{"arch": "mobilenet_v2", "beta2": 0.99, "steps": 11400, "warmup_steps": 340}
Rows from block 2, named by matrix and row number. Rows with one number belong to one channel. Each number is 128 + 32 x the weight over its row's rms, rounded and kept within 0 to 255. All counts start at 0. Numbers have three digits each.
# convs0: expand pointwise conv (model.blocks.2.convs.0.weight, 768x192x1), inputs 96-191
# convs2: project pointwise conv (model.blocks.2.convs.2.weight, 240x768x1, transposed), outputs 80-159
convs0.141:116090123111100148109097078114078145130147125086164135105127140097164115183086147120178111146099144059108160126129115132150113157089173123174134120071120121207175085114140170081127144094169131131124122054155083106148148100085105200158139134193129122127166088136126113110116091147163149159
convs0.142:136089135112150124085111139160116190106189141087141081137069167113138120149080174126150140127110106055055109133171105145174126037114145153115173150100095091043133138123163067181063136122101143146132141100160113130073166100157146130148144146122135070146168144062131123128089121123179118114
convs0.143:111169099178112155142135114176096088213135134146142053076167095128171110129133126132158134077179079138110122179080094121124088130121103124120096089141074157120160155125110090116091130139175092130118113120138122049178146101198154109168175067166184103152149103108123166134167140143123106120
convs0.144:158134092129140109177140193142151110140113169115151196118114178131089115104152220136153185140167115108111149143088140143129144076116143177165167157070127091126144163143107077139089123143149142106170215102154089153114165141122143198151105173083108156142158132147083099153141132133130134148
convs0.145:115125112115111152136132170155107123090096116180087084117149137136158079116098161056088075177126143115169149096139115091079124145172177181150135210151120130132091143140106144140101204106152120086063082086084141165146118110123122186099085174114135127185121176126135121129126126159182125125
convs0.146:144091154117146109106169118181119099094105139131136102117140151141120116113153117128129150168074200164108185110104135092176149158125086137040146051095109130104114129127105110179088089116110101098109105077109151155156107093117142159085154143072121167102100105155158113120117144166094145137
convs0.147:126129130133103114199168096157150151118183127145175141021138093142114132133155147128111100100189177133175100164120136118139071182152136100157116120114145188137127121188102109114112112178131082065109138129136104142107127095155076081127148111157126116142108140151152107101138157192117088137
convs0.148:087112114107136122086121103148131157148107156116107133093145157135149126087115170081086118119167155058136128152067074133092121117124105208163145141136109098160165113135106164139153149140131174082107148130146104151175099145114124076102103145076119124130083129141137092115027126117120180161
convs0.149:093118112101119077118189160121163112139113079132113148160099144181165150085114086046152084131092174079179163138156101119145169136123138123142115210098140150102123082149170134146180157149070083122073146118072097175116144141151123095139156084111147141098174162158132148124196196138111123160
convs0.150:098180132100142151090181132111127074139161120138132139098168129125148142099088147131197125156148183085122111093096130126126135156156130123081094119117099104108137056123107156104069091131165137097122014168104099199142136063141105121070170125127069156134164087171053107076120121124124104113
convs0.151:141132150134138138147186053138148144110112120162069107089131098188110122118129076111150149104103140145157143188126069138110138132113122138098085072135118129086161127170173166084091059096133134113117134157104174141188100121133163119142163132132115123133107092071067209089068155124115143115
convs0.152:114135122175163122125135145072185140113140125123101173134144120124119104135106134102100140119114128173146136145150057179162141142188094105124148122116158128140131132174168095122143089190119074116082117078095150155085151140082209146110094144197136078164135112090084132139141067147108199103
convs0.153:099134128143171091129136095138122102167126137135116202107103159108147139125113101175154162089056128144145099132066142117138126148148172094079137097090086150180120075170144110129158077133097105099156115155133125115130147107155091141124075097141111116152159071171099137097104111134108178093
convs0.154:121121149140112126124135085091133140173128130156166174030148147119155066165115102125142105166071092137103116114120097104102176128082157145142190092111170125082169106101100144147082199131152154118148112104104098149113132127127126137146156150141136065104159080154158098080169109166139110122
convs0.155:168125166119166056136148157098076150155146135099207119164122137089104154117160147163078099118104141121129092114099136114119108081125174135127116065112139141075169116098139166105103111169121067148127127071092108049106194120122170167087130170140128084098122100189134133100146127163160173090
convs0.156:116161129101115147099129141138124135150100102130142152139105182083093150114116084164127188084105148129135129084138245168093128061157147124120080116124088150113121075117120124123085131147197113104117098110155110124116134073157109115121098131110100155137168149185143144216179167090098125117
convs0.157:172090064074097113144121151123114135182123124179107137115124109132175115179126157108130135072136155176103108131160083091165148169117096163109091101152134109084186170168131072157130075140122063160112076172148164146139111131104111122097243182097193096086188147094104096120145124163158142129
convs0.158:082101116085098100079126178069106142145086180120155125172114084107167109118109080143151189102107127178186115052188139105133153088130095126149070074188103120117108162201164138129141119132172138114161144112142153070119159102195110126137145148102133131142118226172163145113079072081122095087
convs0.159:053165146173150142131051109147148128147087144152104155151143112161137089108100135166151160125113088088143165097081176154121104152169114130145194122110123189073109153075108149112117072102102147105169141177140090158085134160137088128061185140107161154173081126177110062111098145094125114115
convs0.160:112061132142094139062129141165145125070094145136134164101116162127120149105152049096100202108171138114141192108140126174141160136125099146181151172126130119112129219073109171154122155130126132129169138078120119165207119105128099110121089131147158081134106129148148119122144169148126163144
convs0.161:132063129091110124142123085120132104104134072117112117136152099075150209142126092133112111109181118152142224112128105135098148117114098138039117080166123145078113118113125151112147111100170149133126104152123131111115109127118156122141154069107143159119172141138097200144109161140139153083
convs0.162:088130124127069103156064084136099155162178135148171044106147101133065132092145149126102125125126194113096120123163154078117153172121185144147098153159129105090063149131136154111077192105163117140137170097128148184163137064119073129142097132117111117120080138189188086084142178154186146125
convs0.163:150179127172115117131092171139151108155177117129066098120177178108091083109097077161171089109030083087084169164158095094124116087152146106170125118156114134185104167136097103087144112097120197115125138090135116090130112078198159131164181155112129095116119156143113153147122155157149140158
convs0.164:098157111129136117174153154158113114133136117091137057075147101102108112112121148069094192084214095132142127117162124098136096132140132142065147143155148120149187115193168143044126110143128133123122093117082112074129194189118123100098151151118152110089158141176074145142078107149131128100
convs0.165:118134058189108106096175117166145115097089132123068145164120187118132081090133127129135145172077120120091071155164134095154123126083078152139168119104142121129142118142132094103077130112131132186110074086148131176076127142100139124134142097093138064163154167173067136167123116120087071155
convs0.166:102133139141107145152148156115144106146142131118087160099096142116144165184190131131137169117117140133117085116127165123088130108148139160089136118145157180147153077138146142103166091122103095113190171209095122053128125129077132174115164118189122130082090078113178133093153112113125118140
convs0.167:133153108101067110082077173147088135131118154144084107137093084129106120139141129103061146073096081103135128134126168098100103136111055132164124231148113179122191157121056119117128171111157138120122156121121136160132099061145090144104069137125062091188195118059156112143083131150108148117
convs0.168:132172099084137101140077060111191120149119143118170155184152154092111164152132115070095134137158123133144118126142104186114125133121152098127146081132160135131129075106103115105103164156099143138118136152137164129157131153212101134118142107155120176141144116055086065157156138140139152066
convs0.169:112121177100098152138179087076072128160128140117139142106099173144103145166118148129107128195154193070118149095147088116152116155119167116152104103139182204136191095152147159140113095132109107105180130092120151151115189092076109122123088144051153108092125095106080107135076142145065124092
convs0.170:120107092122151139121116096132115132155088128111087150135157088118093155138165064095105129158157136113115077152169125078166104167177121126153080183080100163109148140187086142057136166134112124093201108165130087141091209120163141144110064140076159082139161105136102080119143185105142142117
convs0.171:094154154055111148149107127162156134076144136167123076128164122084114115123121144105130141125138159131100093080148142113069112156144183153076095147106060164141192119086136131094096075131149116150106120105111109074112112154058114084114101148118125140118160107189136166123128151156088113107
convs0.172:110118157137166151124180090130127137104150102070123143124089126146166126146140100061173140164167098151087162144118182177144148155148127097158146123144180094239103151072097110120125148137128173092127108076162097113136038124115157104195157100176115177083119148141141155108103049125162118209
convs0.173:167077130119148128149178136109104102103141094117147134201130103119160141145154099194130088156222155118099128163139142092148146113128128149143069091141161073113125115120167119088113195091162125140133139132187129066145108139136104061099140150148127145134163197094106076077147214128179135108
convs0.174:143142144132147152141221060135145047188151090095131096109135132151112114127170133127094116137117174147101094155112132170124089157057125127097170139121128118197128119121149115108145165116105147179159149059120106119145133108154065187177096148148116119148153086106203124153176115177200064127
convs0.175:131075153103092126102203146110108140112175145095167089085122101169120147087197144140090109092156172119141166129177072124190117144181114087168130115107140090152119155151193128111142100143132122107119094119119125060150161144123083154186099154138139127114090088161127100083161163144156133120
convs0.176:144176142161107095136090180133138140141132124101108117132075199138121133125129163125099111158164093143094149115168153131126128138135058142137146094094095109037136100166106070145152119223180121155067091103128118141164118165131161100177109197129177127153120101099143126138104155079138116139
convs0.177:083112180114152126187118096150181183137108096130111158113122138144091103109121132156106155135164117122133141094123133116148131123151134069125160137079189130102129102181139121117150116091083075110147108071153081133132160129136103155101145090123129149142134061141110181082136084151074140113
convs0.178:162138055143121216122162155110116102086104089084099157110158102168133149104147110131121095169174087127089076149119132185181097144161184081135158133101140186094198155095188194111091145065114148145168133120107143131178094119176146155151169152095142035129084137120112119152136128139125164131
convs0.179:140146114126100152115119084137132166122144119072164129131139111113138127157104165145164133101180186131130109140106134124142109108143114158167092081095199181099095115163139116108132079154126071130104125146120123138123136135109160114205129095105152126101202121206036080144109118191131117157
convs0.180:079132116147167160135110118112127185124151118149157138151154096107073152111162059065059113115144152115119133116131162098078110143147114135125115130132145092135167176119184164152129162110141058130177110165083111087145183130102105141078097091138118167099109113124083106112098123064123130141
convs0.181:154096082157178162091122131196234169137107126186106061174116138124143125091149174123184142150129184115129101106114106129109159131198085151148146086128104142143147142078112129109094100175169129130095156121138147109124156066138121127088088104155146155106116128094127196130099106113088100168
convs0.182:086100092163067127133115150094186072109073100074156188142118110061136145150126097151168097119042084140118097117128191138151148101172086138103110165102124120116092131183138120113123065105122123134137131136138074095118129068094091184116126139153186192165126138199138162117104129121139121135
convs0.183:115125103139136205116139163124078150121140157149135217140083112130125150141163218159126057148151063158118134049047115173163058129152102126190104140184153147145126108145165152129119171140174122087075110091101178124179116141101170121084099135105160138119075143133138153147106086085133137144
convs0.184:172103124122089086109137124109105172130087134183107139155134171134152160110123144119121200147119108140151166067144106161166084123134174110107115107106123104069126104084136117133097128132181169085141094151077154149149076128134078160135086109121120117148185129127186134054100144114152171165
convs0.185:137105069104128094134173165076088094096140138149059123083137166125105118093079147190155111097111149155077135089082099119132187093120167157140171182156120088159121171088121145142136161106116141103121123119105132068081114131129078174130091111054101151180122190106117123096125145122137094121
convs0.186:105088184099102108134130134120120147106102146063110169098107097138105091129093215180142129129132142150145088146143158211156120141086127154069105095149099134132136147182161115120134125162181074115107163129201080116140142115111081135115101127130172154135092109151102180145189150160167083156
convs0.187:108138172112125119118113134156076169189108121144120123056144133131103224128090088132149131136159081178173165147146113114101118149134123194076211143143141086121175110118119151149131107132095145182146154106117120137163145068128078130076094162121073136174131121111166074107168143152118176074
convs0.188:172133111147191132150131088102123122122171110107111116138092129142150162122169127139154081144115125125105146109151131117116145212097160120077147049127195113164171109125109131137088112093137121148196150139099093221115116123111162145147098108093110112175140100147103072150117108125129124073
convs0.189:080160154146122081095105139161091176177159107090061249178115136127130117111100121113108161147108123175107116101101164109136152116139126172025111094092132113157152143091111140099100142144170086131161095117069149099142114077129146185084125097143144144130138168140104161154163121104088149152
convs0.190:125105109118115142129156135099095175088123190181129092131139065111161122134120091092113114110106058168123104156139153112171157102123145141130098130106134105195122142150084101157138087131138133117120123076146119131148159194146152099210148147159169083130145115130084154107120125183156170154
convs0.191:157134119143136127043098153100146125061172086089041141112107133133124155109169079088199126130146102151133102118065142092151170146130150144148122132180075168125112157166116105160140131126097136179132093175158158154134117131165081132179173124131156110113134095094162100177123137073125108173
convs0.192:111111120144171140150078090160123095062117127153070070151114130108117076103153180170146162150115136115076133095118108115142114114050112129102126083110120123083122085120131108139164113095112094188145136069170148141102126139128160138189180109126143081102120151124065113153172075127143095090
convs0.193:095157095126094115125129077121145148101156151132091109086107178144141128145120181160119147125108126131130149113094184047125149124153091153170176134116195177046147078153137101163085123090070148113088101086155167157109127100152155170147034081162145110133132121145089126109132127167106073119
convs0.194:154120141210094158151116095116133105109037114110078109122090147113133149109121172109097085103065128132079133110103128114147080128081098116079153104126104137101116093161100147172181131105123127110129132103109101118111130175118096114166142134093127164145092138160174120138150161127107097123
convs0.195:121149133160128160086138151107150145157164134142168111169095107088137130189174205109170121110120129192104091097130117086167091120108129077191125141108115160152102083150134109107132062113162149152191133119167097132147148155107087122137136106097181129120121111125188109122090137044152126123
convs0.196:139094166169099148101190119086126143127076096172072188168147150115138174072132119118157152147139133173128086177179127122071125099097141164084127178111107203139171136158101089153165083109126139158126117150144094178098130127173117122099217075179117106146175075127210105125121129169137100120
convs0.197:214124128108122144115106105135136109105121099095141149092112158153115046102121117096113101130107113101118152109102146131089101190078181124066138078184123170116143150135132107126084117071114159174201154078117129104131108129089187100170190141121116141154136116162148122158160103164131126106
convs0.198:149095093103121079163117141184092078088119112158122161143146078161111095081184111102152120148168143106168070174086182143139179072140190192095127105171113149151126124136104117106146099105171176133123138134092153017097110157162068138165093142150137121125087102113167099114099114110123111127
convs0.199:179049092137087126120122101093076101067127152217118126102154163159134205207117144125144105097158095046142148137136172158159123148096178135130084144108118127152135173151113139154144120175130107116142147127137045117085188132150133169051149111093142130117116184146123138127117113141108107101
convs0.200:116114171135086098125128159119128082208139096155125164104086126057114146159084120134121164186140101143108112119141150110148130160122113102152075111134195076220142126159113097111132143159152091150167100112103088102094148190078087175149116112128140105211126115098126141133131168100098124108
convs0.201:082092125137129099105129110099126124116196106188162097140080113151133144122132105201093195107066111129155147057129147089128085133164105169135130109182091117093078127140128126098131138107145142145099144231111073132104080131129167139103205153128150152142123139129151075138101100138086125132
convs0.202:126168099094203111089186158060174140104127123129141063097164084075094092084089125141138147163135115185133116105090116121140111152115100152169131133139118157131091068150177121127127113112147089075130168135093163172128120087112146099125112175170104155066144077145156184096170141112179122119
convs0.203:162138116142094126104131083011116174116128126112108118076094162136088183096110142157145127104088153144121127120146134195130162093125179107129178061131122147110073110079120096188120110131088201112142177112123176117118132121158120166159057160161122104110115109116086109124177130112095134082
convs0.204:126107116113150135057145107104093131145074141145105118132140077116124150160076173142142081132185097097112146115073055098135127137166067150044119127087107125156132172109120192142162121164156116114144165122143143191139124164178132132097148129115184136077113155084133196125106210153124119147
convs0.205:166134134080115159178137084156173118111150183068112123153122126101085176174134116120158106208121129095108107097141113149209158135114124117159213106115111149186144176201124091116133113119134099165152122097127121154161154109157168180139113150124113170057140105124218152172143162105088141115
convs0.206:111082088159097059149088137142158112145114156130101163118186111112165137130068168202124108126082085145138139158087122151121143103142173175074137136110144193143202121066123113072092095138115164152080104135078141174134085147149050093144107116094138163146168135117087105129173120099123150113
convs0.207:163084128147131146133112123141086112124074138086131167108165115151158055126148097113182132153176051131127124126138171131148119163129114071151087108123058135130132166099156157134162118109157165147108115108113098204127132090183073130144110116105113117119101143095073138124081134129083137119
convs0.208:183133165126151136098063141120084179181137096042149112085126148118148155127116094145139115080112143099179109131051135164123120132109122120142150095108100226131107166178203082076161096119130146120184108095093152108161123127126137118115147120163094154069127111091097153139112141132111108052
convs0.209:143076138114105134108135122095086132143160152099092074162142136100089152140124141127086064098154162131189126144096137195158147154094152092161126147107129112131154151138148109165156164089102138118118102069116133133157179210091117118125117132176160069137153110141131146079098163123110085149
convs0.210:084162123189095130167118168126055102131121134092107110148146191125120150131110156176089153100212121157094115128153197179179128137147109147093168115161125165095130078154178134120096077131144113144158136128138135127077152144088161110100099134107143123127003125104067157149155092130159126121
convs0.211:141151086110127128127159100080085073104168105106096072098099068140137156141120194137153109169093143141176149091136159147161123147146153124138051123101122098127114146182190124177074141139129095188142168130128120145087163117181165120164136201190154102129130159159126088071077141088123124144
convs0.212:088146158107125109138087180117162126059168067139128143137088097159106141130134151117171107137049162142146081197120086154142174078168131104139116155129093150114115136082104152110115146099125116078132085107128128094114122094170097153090058173186126115134106149058128100102110118135223115136
convs0.213:122107100199066139155137129118110070167086182119125165139161156077170072099101128135105099175122108149229130169105058112068140147142109114190140094088120145112167103146130098130098153135123137153080102160095137156163158114130131144135122183109128116137098185199152132130116142107128161100
convs0.214:090130096086161147076206142115099175138106147134134111117105173137094090109152228081083159163136207128123107126108071153168127170158177088091152121088140100127134147135106123094092124133129115084072076090161172137131063097143142119188110104156186166104145144131096124155143135162147159192
convs2.141:156129157146137137141143178136143093137156072104172131155112142152123116100110117068189111097163144083073166176125173101125089134103139067141142139110129177096118140128135117127112146176186100074140107076059106129187031180176083100124115141
convs2.142:139129142142118157069129098183040085146096171095211137101070158079052119098161094052142084081113175139181138108103159115144167108124094089138158105102142123090108158053135135116080186078138079165083160108084121110123125132124090097070080130
convs2.143:111207102050174152080045132132066137125087103091064130148157154121153078106146073106082111152143143115123138094140089078088115095125232118109100111155109104128144107086159079160174098143089175152096168142118119113128107214091140147072132160
convs2.144:153107093090145051132133083100110137159085103093133084148158033160157135139121144154146149157111143157150102114123159174194100172068110099118118123114086157123059169182143155142073084115113123072141120160105121128182128145077094102130102099
convs2.145:117057117125136111149141133130133133116121111095146179138125151154191161144147103096126140133096148172149189085131131144231158145163146149107136130117160152167055108116102161164111086115130169099119121117111084125133101169127109168104115161
convs2.146:091152122084070094161141106146140139078204064082069120157123114188178118125154162081102103102098136151116156111171138174111108104074149146112100144170083118124142147183103166140103164134105167103132171160185123112138148118155130130175145168
convs2.147:171118126182106098138080133185164098124149141083102134118159167167185122176199095120168091128167133183158135120070088159109084132159119172111108092116152169177164074102133178152125163150152173128101146164166098162093144129087155107090086144
convs2.148:187145144176092134171168177117154100094119153121157211125124092148124127148130116161176159113191158109143168123154133126120090220144163138125160114136109117139110138116129150089097085081156141162150206174134103165133130131146143120136120123
convs2.149:150114116181074046123058072093121137104147063130032130077162125129110162122106140183152096136127124128095144084189116090133145134189115121152135126206083140145085107117162088092184109165130145156128170063095128123099119118108114161152151093
convs2.150:135120088102157085077118139118103165087087088160112088102106149184098118105132171158068130130098164154071134070102118123097090064110087145139105139152112070098080114095132142151121176084095123133121108174123079081160062110125096173082132144
convs2.151:146151076065108048105078143123127141135113106113135099105144154123189103161093104087087093110124110172161118154099121133089109155121149085113115096123189184139157124091184134172106143111132141197192122129170111130147139105147076128144151056
convs2.152:076145146139154145189046170106103107126138217153093109122194108103104100122096103186173137156163140179132079121119141140163095077095117136145155104098140186042034137115100119124135152146109151042125121155111117138087088154110122142161108159
convs2.153:100151173090164110136153141151152165079104084129159124144147066115097073148134208119063114121043119098064154178136082170092116120100136099132128139099151111171121164100136102127187104156096104156108173082171118102094110084128133174133178130
convs2.154:114126116150096158132131112118150094084137116094097126165164133130138158181182073117109106180104125144103118161163201116083178146083034097069152172229132156123123132140105168108149164077149070080111083149176077147138109142111115135140137158
convs2.155:111147111171205103153128121099138169122127138134123131121126093146182086170150130150118137182125113126184144171125169125157150111107125078173111168121090115164107192071191092148163135183112163117136129138112133170130159094140076135124152120
convs2.156:120160150201178108146193122123158140150112167129180091123101199102119137126217088117097140090155195150081154076119158171119092070077065152155170080119130156131088098104124128108166114097162157127065200151128153096142080125130173097154152122
convs2.157:123133179107129146161157124068086156123120092101139140145111019104159167145118096138130087173116170153037137145118135175099114124138084157138095093070076125144086094096113139202097166123112192149168139126130147136116138097153160115128107138
convs2.158:085128136077148072140092125095141160140122124051108177104117122070093141115118120064075074160064135143127161160144135128110150153140127104076163187204132113171107083153170126143157135097136116111154082107094162158108101125139177108148150122
convs2.159:130053101140178142145091101186118110096126077145106148086129121063175160114166104160080164066109118143146110168137127155053154137108123149120160146108155175093126150134122141128151100049093129174108126094179098138054152131068124131143156115
convs2.160:073130179041093134111102111139181161154130142135160135140126177091163114125105143153113179108164183146096193158174150141066128088105157063120145080123145069087156130193120106106093168130145128162114169135114157156111083164077167120158110168
convs2.161:090190102156141116161121132165124095131167168116110145157123147108135128143103132144107158077075133149200126101134114129126156076164121138081143052147144168143138111145113081116136077120159116127100078116116137188170105140154152125150147136
convs2.162:106132139131093135159132159115113065133112118110178169096145157118137198195134101140147108203163109122130136097108144182139188165137131088110103134152174157108159094187050128121091120073169164102152211174132150164103152082118092165150091147
convs2.163:133106175128123204137154169104128098116114107142128100173085108085088110095166143142113106109171134083139141139107123097166105120183197132103162131143124139147179117098170115202102173152149123180168117102128116171122135115185145128128049187
convs2.164:199135095112132154134104113118068126170121104159137116102154120164173103128132123194122086094093131089184082188153164103081097142115108140140079185132052117096165117106085148148116075119102161106153115125183086143192167119158129124152106113
convs2.165:141147138048098098100120152124152134085177176170120149156158103080092083151139140132120128112078179127137109106068157164169123109118181085152144117172116106145101101078160115098116129158187124162116144160103118147112077090113121167099110113
convs2.166:095158152186137167163125116209132135098102189078168143097077146208140099148075145153171107149147151135061117156109121134150157165174162140165140052133145107062091148142120134109163092157089147194140105121130132108110088109110159142129151120
convs2.167:089149107103067102130161089115128144126134137090114133116168142101201086140095122148082154127150165103124173178170148155075170187175106180144101107082109169140103160146109126079135187094096121114194114113155104108150137131062126140186118160
convs2.168:149124143117151138128081180114109146110080124176088114084083070097147083164154116090099116122195119097129174137162174098182154070153061098091098175134074133103128182175124096115141130137110093113186092131136082166115092151156136195112097116
convs2.169:138101103109129119149109155128155049133064131177081210123137107122099152083112144135152110143125121115177100129129141113170116090148115112201156160103151107164054118120118086141153164098060142094134137163149073111134132160133200088114105129
convs2.170:145088083102185133088145050131131122101164163167083127121111133149166131133104151158110081129173073099046134139135150184153074156197154147103136134147124103133078172142152143125120178075127149139068093151131174098162137144093158127136118126
convs2.171:174146134190155120121178117131110112145132106130180139131122137119143147173126151091179140142116129082088049133151096122161136109127181181141074135111155087105111211159114204161151160132128138111116105124114130204109165104166125154153155101
convs2.172:131149124142135130106073080134163138122113089128149061139155196111127114120186069147097119162113164091151137110186172111128152171140143112101154167096194162139115124179113157065117116145142132137154157141087116085065089208110151084152160117
convs2.173:131068106045184109085128153108085114089159141112079173106091085099154090164073137127128133185105126137165142142140105078069106096161144231110132107165097057159121092117182105105089110130111112141105039163145053167131099116124108165145141099
convs2.174:160124152174105106097165140118128106170110182138216117083145152108102148142156098117168162177148143178103086141143120163194127109067142143062091107141161144140071129109141144107136151170140092133167153158096123150120161073106034114131116149
convs2.175:152169148165199227089148105121139182074118155134111122096151161106069083117118096171168098101124112106153101141129162159083092158099094109164088127090128055121104114156134122115130099136133141143088106072187133132133089131140132122109118105
convs2.176:126091119172130082104115121140054072092105123060097099105075186143110131145138173071171164174146130121131116158185137107100086120143163197101186121156086138089130139099155164152157115154087176088147194110171145103126126180133086105146169133
convs2.177:144139158087157155134197151077075175127119145130088176103146120093131164156105149117132157109122085161205168128187135142125111106132125149132149134117122118170122077115187138112087160121164111159077132159142182174157131112144094071146136132
convs2.178:109104155116160108149083078175099134149120137168111139144100150149130158112089091158104075063164068188156134125074153084133181161185115082128119038183135132107162136117129093064098138166175168142164159162167091109136159148099114140162156138
convs2.179:171099117105190208157111096128115078124128074222075100123154120162098117086160146069115150136108102149130158168136140107124135158141126140117098089051130160084180145090096133143162160134186150037080084133132118146096102132131137136127122130
convs2.180:129115097115111097101157069156186145117125122082156103113148095145147110137156097181136144089110149127115154171131130110144153194162158161082104106150130072053056173159110104134126161068140124155147152161193146146087162138193133134125086198
convs2.181:150120101058082143140116131114147181112139085092164117146166074124154163173115125085152155220150162121086136153107102130143091125086116129096120123100141095049147150145116093126087156149107127123114062091170127124154091058120181121136127126
convs2.182:119151140170162113151163177108122032113122137124166185128126110109139123119125084168074123149166140116170116178145128149108112093120185137146122193080088126143103095109142104189092154064197147104140063178112136156163186059130128098119131138
convs2.183:192122131161115113137175135122108113119124140149121131134123085139104107107127139131086012123094103152113098167140123138175147136110130109150128149157161111156119138123143146110165109102141167175178128112032095139110183169087086162150078167
convs2.184:149127159138188046108123136105177136170131142106102142173096136122157162119140107114105112116122153184125074103108058226179118120159101134104109078135159131147172132205130119178144166113122056107145147135090144119160076172135118140128119164
convs2.185:143114121109147036157160106120070121138116015177103096119079152121080096099149138108088134074074118130100094137112144087092131148138141154083130133176116132176121178092137106159110113134130083112147125123060103061121168120091124150167129141
convs2.186:165197079139081138177140127137115113111130144133152135137074165131103141120138149115187123093083123090083124093072174159141110150110137078124123151087069090189090081099137131182192109132088100118126129097126133101188145128114131119123140068
convs2.187:143178130144150119083131185170140101172109176130073150107118138128115172138108171143097153116124077156088173087138111112090158106117169184128150176118083172170102147134138155123168135148149123139179142144145119177089098121149144189131171152
convs2.188:062113098152160126072106168142049116174147126142137171147133116106063138143141139092117085094142132193084126146078153150148107134148122116066177114161159183071126150124156102109063132141145149133084051078099077137201104128100095130108126117
convs2.189:099071125158147088081134150130121124105128148152161108115108122156113144128161136146132065076151132157124062125138116123125136120102161165173176169186133195130140106117139106144116060122103082197142117147123104086140191146145096125119126150
convs2.190:123167136097130124112117081146136125123103116142090136173108167092175140136154170192138114113138223134151137165163123160180129135154061159137096131165104116090099149187149123077150081171135140101116121148100103134176144117083127109108131169
convs2.191:139126139164166112119126102097148107149113089106200121119091129195126180103143051125118126155095122165155091056107081119160119130095165126109153193140095110096165118120099116179085069134130068107144183174056135116162122138149112103138141101
convs2.192:135167068152094157148137078102111120125182114094180156133158102124079097128082080117099080070173155116126158092102160139109118126075135146100134096109086115104130063100148120095135185117138110124157103128092104091144117171129095140136152103
convs2.193:121101091091126053148119142150119124086064056169088163149074145162144104112140156071169148095072130112066128146107186109093161094111121200126141156140162080142214136171119140155119166105134116145139168121186129113135093143093108173108083186
convs2.194:113114095112144107128135100170029123110154109132152165177133124129141111087081142192086092103169118084138086143088103116140140098155143081148122124170103112109126156060150103109185140159192098115162084129096161113168134108093151150123161151
convs2.195:141141175111142140140154127101099129129107105062194085144167133120143150106113116157138112153169116140157131118140081103148101140132154137122089135115122166132131158109124093064163127107141090122150079140127134129154115135149137141075107192
convs2.196:185121184097178158095126084101132140140140099104133129114153149128146114121108125112097147131140164148186111104149180181155102162072152134159138163090129103085153139138155079112156129151102176130097099127177160109115132079130171123156082078
convs2.197:074079165147171100167154159122120130135118149135123132122133173108131169192133097048157116132178176114108116156094129110141079095130163041153201096121106128108168100135129140121095155081077109150165153108138139134203124090047124139157113121
convs2.198:122154116127167086098065089102124165190087166115145082152067133137047143104150076147101179150096150146050114156106146135170156121083107150089089116102127169095084100093152102164116146111089118119169142112108134124157088094122066096127137147
convs2.199:168157113131109175141143149125100058121128119149146087086115145134043148161153105120134107155131167097092092140182112089192101151130180188151177097097090134140132128111138144190124092157145079073153166109146152088146131109138128139116126114
convs2.200:116125134154101108116110115239151098171134166057117134102133067142071133090167141085107105131083072079114151155157136170145119102073176151125114176181147128146145117163135173081144150103203130130146118090193127147101139113052123090139121141
convs2.201:096176151138071130152094032173127049120147140102134123138095174124113140072148145124108130151095125115075074177073167102204140123165157117093079134103118096116102124115146152091049113172093146108107095094144121153121117133114104118153134119
convs2.202:124099086170145153141098129126112141105062149159108116144132068043173180120173154133131065129169148150106153138073138143142112160150130138135138214131125170112107162173138202116141068085076133114188158130105112108098171127113120160098200116
convs2.203:100117100085118154178106080076138057174100136188139108155159128137098145096107076138142087138184089124126152106124119084118100130126062103125176146088101107112150077105109104082122191113094104060151162108096096179141182155134144128157118094
convs2.204:112108086161090134185138145087159109094125165143083077086170116189156135174085187142137053137098101159126130140129110112159125095102026101116123138094165099106096185071147149097168097048168127131129140148097132134137108149085158098199081140
convs2.205:122095131117128134139124102149091134130067141090113154129107163142128144214125104078175108128138092115032157106116163168146110106103151123133186119158153123162089132215155150112172158193181111159093145122125149095166085129157122173122149218
convs2.206:143107067106127074094112090107132090176104109139056074143122130099161122098115164080097097084114145113133131130114113105104171083104074161138130196048122101132083156155140116134171103154154126118181093146107145106154095114140139163157093115
convs2.207:126100132170145137125146164095135052083156123157154152102173152177109110166175133141101120153111104125135176101127117111081151154090090168124109190124115126139129159115113126122138103090118125164075129159155160142087176152082144093112137163
convs2.208:159146144129169112140150100173137139093170140125142129068147167145143084113152141136191120074142150135080128158175123144067123076071141100106202047144131127131085171155123158106137092129153102079098041137089047121118111094084109134141201119
convs2.209:079127166088118129115096146158188164113121123121086105143101126132146114154125096090123125120136105118196125139170137062132167098130173166110235130133086139126164134123093130100082102164094159125128138162180149102154043059090141109134118142
convs2.210:148142139114180127124155186159114106132142121096091160120129182117166142097086071133086171151145182145136186079144132123147166168183138197120134116098165109175150134118112160161123119124135166170140120109187130156156140138132110117098136139
convs2.211:171100139145120102171147172161112118077114160123088159129131128089152055139148135213153111087133066109063146081133086120129108090133118172130151123165118113155103112140194122107145142110139153199132154140163155120140113163137121125126104203
convs2.212:139175147104135139125140129166128134139170140119148121122181108177149109107096099072102133091134126160123099117127142137143161126090124165159113150155116219112103153106114150139120089170156108114142087108125094134118126100133162104074109082
convs2.213:132181100134118158110168137186133104110067139102144126131162081097091110122117045144153126155138091126154086151144152092088112160146148107143135153134183197132134143118124147141116149131184163136117141122093128122056088171036123133119170120
convs2.214:149096121190186087088115101148121098139090056151083148128144116181087118186135133113188132118077115132169098153124148090077121138143121061180130086182102165054102197124147150090077135122136112160184103140154141098157116171143123077149057104